config.toml
horizontal_flip = true
qk_norm = false
inner_norm = false
patch_size = [4, 4]
adamw_lr_other_params = 0.00071
grad_clip = 5.0
batch_size = 256
epochs = 16.4
Rows from block 5 of a small image embedding model, named by matrix and row number. Rows with one number belong to one neuron. Each number is 128 + 24 x the weight over its row's rms, rounded and kept within 0 to 255. All counts start at 0. After the name is the row's rms in percent of the matrix's.
After each neuron's rows are labels from the 100 images, of 14848, where the neuron reaches its highest value: "responds to" is what is common among them; "peak on" is the class under the peak. Only what is clearly more common there than usual is listed. The data: simulated fluorescence microscopy of cells.
# fc1: MLP up (model.blocks.5.mlp.fc1.weight, 256x128), inputs 0-63
# fc2: MLP down (model.blocks.5.mlp.fc2.weight, 128x256, transposed), outputs 0-63

fc1.192 103 [124 128 154 128 140  94 145 164 116 140 134 133 109  99 185 122 104 126 131 115 129  92 119 169  92 166 145 117 158 124 140 139 127 149 147 115 124 123 137 125 172 118  96 101  80 139 102 139 106 143 125 125 147  87 128 139 138 153 139 130 127 121 111 126]
fc2.192 092 [146 131 152  67 123 166 114 124 147 169 103 121 132 107 154 126 111 113 128  91 112 151 136 131 110 127 129 132 188 102 153 124 152 167 142 126  88 147 147 126 135 121 112 134 124 111 137 210 125 135 103  93 118 134  77 105 128 111 105 128  91  49 131 112]
responds to: magenta stain; dim
peak on: cytoplasm; nucleus

fc1.184 111 [142 127 147 122 131 116 105 106  84 112 173  81 110 114 131 116 109 170 115 146 132 116 113  77 133  88 164 134 135  99 137 146  86 137  92 134 121 141 124 166 123 132 142 112 113 113 158 141 162 157 133 140  75 133 138 143 103  96 159 129 108 150  73 140]
fc2.184 117 [135 123 125 144 141 195 136  92 155 180 107 128 117 113 113 150  98 125 163 125  88 142 173 168 141 118 136 162 132 123 149 113 160 181 158 132 157 145 160 115 140 101 126 167 105  95 123 114 118 137 166 109 103 156 129 132 139 116 132 113 101 129 143 135]
responds to: yellow stain; membrane rim
peak on: nucleus

fc1.81 102 [135 147 136  91 128 124 105 130 100 125 140  90 174 129 128 130  85 157 108 112  62 130 106 190 137 110 103 103 156 145 129 170 144 150 128 146 154 101 168  81 133 152  92 126 110 113 152  84 124 177 155 120 120 120 130 127  95 179 121 161 133 129 126 178]
fc2.81 101 [158 123 148 108 136 109 128 115 131  95 146 102  94 147 159 118 104 152 148 103 108 120 119 133 139 128 160 134 102 129 160 124 115  98 149 138 141 129 128 141 113 161  90 128 146 108 123  82 122 151  93 161 127  88 143 121  89 126 128 149 139 100  73 115]
responds to: yellow stain; dim; bright spots
peak on: cytoplasm

fc1.138 098 [152 116 172 135 102 141 112  89 134 151  99  96 110 160 132 135 134 163 117 135 102 128 112 133 138 138  83 140 114 140 140 159 127 140 120 119  86 131 102 128 123 129 140 184  99 106 132 128 151 108 120 127 132 142 122  82  89 157 132  85 140 190  89 117]
fc2.138 088 [109 108  87 137 165 140 134 153 147 159 107 180 131 104 139 128 105 116 118 110 133 149  98 123 119  91 100 113 102 132 132  97 173 130 129 128 107 172  82 110 101 105  72 119 128 148  78 147 125  94 131  88 127 105 101 174  94 122 143 108 147 106 149 117]
responds to: red stain; membrane rim
peak on: cytoplasm

fc1.216 107 [132 105 132 152 127 156 128 132 115 132 149 149 175 125  95 122 138  86  73 104 155 143 170 114 111 122 127 122 137 161 135 162 132 185 108 113  83  97 108 145 190  88 118 153 102 113 118 108 116 167 124 135 118 170 146 130 105 135 146 116 176 142 146 107]
fc2.216 104 [139 124  57 144 118 147  99  95 161 169 137 129 129 142 116 114 124 131 119 156 119 139 105 142 121 132 152 143 107 125 109 170 117 150  94 145 131 173 114 205 126 167 146 125 141 180  93 138 127 163 167 101 129 151 154 125  84 107 120 140 152 119 143 123]
responds to: yellow stain; smooth cytoplasm
peak on: cytoplasm

fc1.107 101 [151 164 149  87 122 144 114 129 169 119 136 143  97 116 101 147 146 127 138 152 159 129 154 141 127 186 132 100 114  78 163 118 127 123 142 164 127 154 114 142 125 148 130 132 171 153  96 103 137 147 137 120 126 132 117 119 144 100 154  65 165  96 148 160]
fc2.107 108 [138 146 126 140 124 119 122 101 100 111 169 104 111 169 105 123 143 117 123 161 156 118  85  99 126 149 174  76 149 156 129 145 103 142 152 151 110 181 145 103 105 109 110 121 142 128 141 119 160 184 149 127  98 148 158  85  89 111  93 129 150 116  74 107]
responds to: cyan stain; dim
peak on: cytoplasm

fc1.217 115 [138 140 175 109 129 127 135 132  75 121 145 114 103  89 107  94 123 174 140 153 127 119 107 132 166 157 140 155  86 126 164 139 100 108 111 100 132 138 106 131 105 115 106 141 145 140 156 176  96 143 135  98 115 171 132 130 136 124 109 139 158 100 108  99]
fc2.217 090 [113 160 129  96 118 118 122 130 148 126 124 121 126 116 154 104 107 132  81 113 120 132 127 147  94  95 133  73 103 163  88 126 161 118 143 122 155 176  97 101 129 136 123 158 121 114  68 137 150  95 140 116 141 124 104 153 140 136 155 118 123  86 135 140]
responds to: cyan stain; dim
peak on: cytoplasm

fc1.77 116 [102 114 130 134 117 100 179 105 137 140 143 149 137 119 121 176 125 150 113 149 138 127 112  88  87 127 120 129 143 122 133 115 135 140 122 128 137 120  78 125 111 136 121  95  95 117 157 126 135 163 157 128  99  94 159 129 150 112 129 101 112 111 123 153]
fc2.77 116 [ 77  67  90 122 102 157 127 150 144 159  78 110 151 152 117 139 101 127 121 106 161 123 148 138 107 123 160 142 117 135 117 131 105 102 154 125 118 128  92 126 139 139 106 150 125 140 126 124 106 132 138 128  90 141 126 170 103  87 138  95  87 105  97 111]
responds to: yellow stain; few cells; cells: one or two
peak on: cytoplasm

fc1.80 106 [132 122 155  98  95 160 102 110 145 119 116 117  74  86  98 119 114 127 122 137 121 117 115 124 162  94 129 134 122 144 141 119  97 128  96  80 111 162  82 134 113 164 131 148  91 105 118 124 120 151 152 109 166  93 108 123  78 122 130 162 107  90  96 126]
fc2.80 112 [117 102 151 101 117 185 137  87 149 128 134 127 111 159 115 165 133 149 159 120  82 124 143 118  94  88 142 120 146 132 110 110 149 120 144 129  81 158 154 129 134 109  96 122 122 145 137 143 132 110 131 123  81 123 110 150 159 134 164  98 120 143  78 106]
responds to: yellow stain; crowded; cells: ten or more; membrane rim
peak on: cytoplasm

fc1.218 093 [155 124 118 125 134 124 139 120 103 157 142  92 104 105 175 128 152 103 141 128 145 105  91 112 180 164 133  92  97  80 144 157 125 113 166 168  94 114 139 132 162  99 121 132 152 147 178 108  89 158  72  92 130 105 109 125 164  93 150  79 136 137 122 112]
fc2.218 100 [120 145 135 108 113 140 103 167 136 123 141 128 133 172 117 110  98 120 136 143 143  61 134 100 131 119  93 202 137 126 133 130 142 172 117  98 119 151 163 137 147 112 137 157 121 149 130 132 115 175 136 101 110 172 133  87 119 143 130 141 114 144 120 145]
responds to: red stain; few cells; cells: one or two
peak on: nucleus

fc1.53 099 [102 142 127 108 109 118 153 100  77 108 117 125  68 131 105 137 137 148 143 132  82 116 136 135  91 121 122 123 118 116  98 123 108 145 128 126  89 112  75 159 136 130 120 111 139 175 124 136 110  95 125 154 123 139  95 127 151 132  90  90 171 120 110  83]
fc2.53 108 [108 130 136 105 172  85 132 107 156 154  90 117 140 122 136 128 133 136 103 143 160 159 111 158  99 132 156  95 122 165 156 130 147 116 125 109 104 147  83  90 166 136 156 114 103 173 109 156 131 139 100 135 148 147 116 150  94 148 139 104 101  86 158 122]
responds to: green stain; few cells; cells: one or two; dim
peak on: cytoplasm

fc1.177 091 [ 97 101 156 102 111 128  87 123 105 174  94 160  90 130 160 165 122 182 149 134 123 133 167  85 113 122 104 128 145 121 166 125 110 115 132 153 150 151 123  82  77 138 134 102 114 142 120 152 151 160 133 151 105 142 125 101 121 147  81 148 160 118 124 141]
fc2.177 103 [132 140 127 141 136  79 131  77 133 127 120 139 144 120 132 122 133 147 148  89 197 175  76 136 139  98 179 115 165 128 184 122 164 137 122 112 127 104 169 162 122 129 100 122 129 103 121 113 126 154 122  92 151 112 126 132 157 105 149 166 178 171 107 142]
responds to: magenta stain; crowded; cells: ten or more; ring around the nucleus
peak on: nucleus

fc1.85 083 [166 109 134  97  99 126 120 119 104 149 114 109  98 142 125  94 108 109 100 135 124 147  85  96  95 127 100 114 102 126 123 107 151 178 114 117 151 164 157 147 119 158 102 111 136 103 134 148 105 160 133 103 130 154 121 131 123 116 110 105  90 136 132 178]
fc2.85 089 [158 147 126 157  76 145 146 124 148 121 109 136 136 144 121 143 142  68  95 124 141 103  76 127 178 114 121 133 118 178 104 136 123 130 150 166 118 115 121 162  97 152 160 108 126 127 120 137 106 143 128 111 141 118 140 164 132 138 141 123 113 161 137 140]
responds to: yellow stain; dim; crowded; cells: ten or more
peak on: nucleus

fc1.254 104 [108 148 132 154 144 118 113 119 139 180 119  96  91 107 131 100 134 131 147 105 106 100 161  88 119  84 135 111  97 104 111 129 113 149 146 143 143 147 105 114 130  89  74 123 123 158 102  91  95 159 138 111 126 141  81 115  89 120 119 158 117 122 122 159]
fc2.254 088 [144 147 119 151 111 111 133 155 135 111 123 136  80 154 145 113  94 108 136  80 140 118 105 106 139 155 127 138 159 136 163 120 184 109 119 140 120  66 130 161  73  94  93  83 135 138 138 118 128 138 131 114 173  96 150 148 154 121 130 135 160 114 144 109]
responds to: yellow stain; smooth cytoplasm
peak on: cytoplasm

fc1.32 090 [108 123 135 116 141 144 132 182 114 133  89 138  81 131 146 161  63 110 100 100 173 143 112 131 134 140 127 128 133 116 105 137 117 156 115 145 126 177 124  75 138 137 136 121 144 133 178 158  98 132 102 146 137 144 109 104 149 138 159 129 162  57 107  90]
fc2.32 094 [ 88 140 105 132  91 103 119 150  78 138 102 127 173 148 104 119 167 139 139 144 158 159 150 137 133  82 145  98 134 140 182 142 143 140 149  73 133 107 152 146 130 142 125  92 159 160  89 153 137 134 120 143 135 130 122 121 120 140 189 131 152 101 101 150]
responds to: yellow stain
peak on: nucleus

fc1.11 108 [119 117 152 107 135 111 145  87  84 115 123 107 100 143 116 148 128 160 134 126 133 103 156 105  87 130 139 153 102 193 128 101 127 117 107 138 133 143 147 110 111 158 115 103 161 130  95 117 138 104 181 132 150 151 124 145  72 143 113 103 140 141 158 155]
fc2.11 117 [159 149 148 127  95 102 129  87 148 114 109  96 135  72  88 101 152 125 163 115 102 126 129 117 104 151 185 118 142 133 126 126 117 126 147 146 144 113 138 103 115 126 101 140 102 143 136 110  92  64 149 144 158 136 138 130 133 134 134 118 165 107  96  95]
responds to: yellow stain
peak on: cytoplasm

fc1.245 102 [114 133 119 108 120 102 136 137 110 164 150 112 124 121 120 126 185 167 145  97 132 109 125 106 109 139  79  87 110 130 136 158 125 127 110 159 109 124 156 148 155 141 153 152 135 121  85  85  91 158 144 145 116  89 119 102 113 180 116  96  99 154 135  98]
fc2.245 097 [130 103  86 111 132  86 105 172 120  78 155 126 127 120  97 146 148 153 175 122 147 105 131 101 113 160 153 144  95 157 166 150 102 132 168 170 124 135 104 104 112 132  87 113 126 128 145 121 125 119 203 107 119 169 118 129 115 130 116 124 139  90 110 117]
responds to: red stain; out of focus; cells: three to five; fragmented nuclei
peak on: cytoplasm

fc1.221 110 [141 131 111  92 185 192 108 174  91  99 134 162 128 121  98 102 130  84 132 152 144 139  86 141 178 132 170 132  88 147 120 103 107 147 130 143 147 141  96 144 150 112 172 138 142 112 113 154 156 113 130 158 156 180 157 130 171  72  96 153 138 103 100 110]
fc2.221 119 [135 156 121 130 123 121 109 111  77 133 123  98  99 117 110 114 174 117 107 123 129 132  67 112 108 150 153 110 130 116 108 146  61 134 146 149 127 145 138 117 108 166 129 109 152 106  90  95 152 139 147 115 141 165 155  92 137 123  93 154 158 137 146 138]
responds to: cyan stain; dim
peak on: cytoplasm

fc1.134 099 [173 116 114 115 144 122 120 140 148 132  72 129 149 132 150 112 135 114 144 125 140 172  94 140 130 123 136 132 143 152 138 150 129 134 158 145 102 112 152 139 137 130 105 138 102 103 136 126 155 109 154 105 120 144 120  87 146 102 171  91 121 138 131 115]
fc2.134 109 [160 129 164 114 130 120 152 161  95 113 167 153 137 125 125 122 140 122 112 125 108 104 127 141  94 126 115 172 150 155 169 147 103  89 149 127 108 119 144 118  74 146 148 132 110  97 147 115 163 169 128 116  95 100 115 129 144  90  84 154 104 103 110 154]
responds to: green stain; dim
peak on: nucleus

fc1.246 109 [141 123 144 131 157 159 139 152 114 135 133 124 116 132 107 122 122 118 151 145  99 143 128 111  91 147 125  71 127  85 144 125  54 124 121 111 141 183 111 122 143 134 141 119  90  94 121 142 156 147 118 108 154 116 145  82 167 105 152 132 137 125 124 182]
fc2.246 120 [137 131 138 141 131 127  85 149 129 125 157  98 132 135 105 150 109 134 139 134 126 132 148 126  92 172 119 130 116 135 105 132 140  91 143 148 104 127 106 138 111 151 168 118 132 121 114 103 149 102 162 131 152 148 116 145 129 136 114 163 162  87 145 138]
responds to: cyan stain
peak on: cytoplasm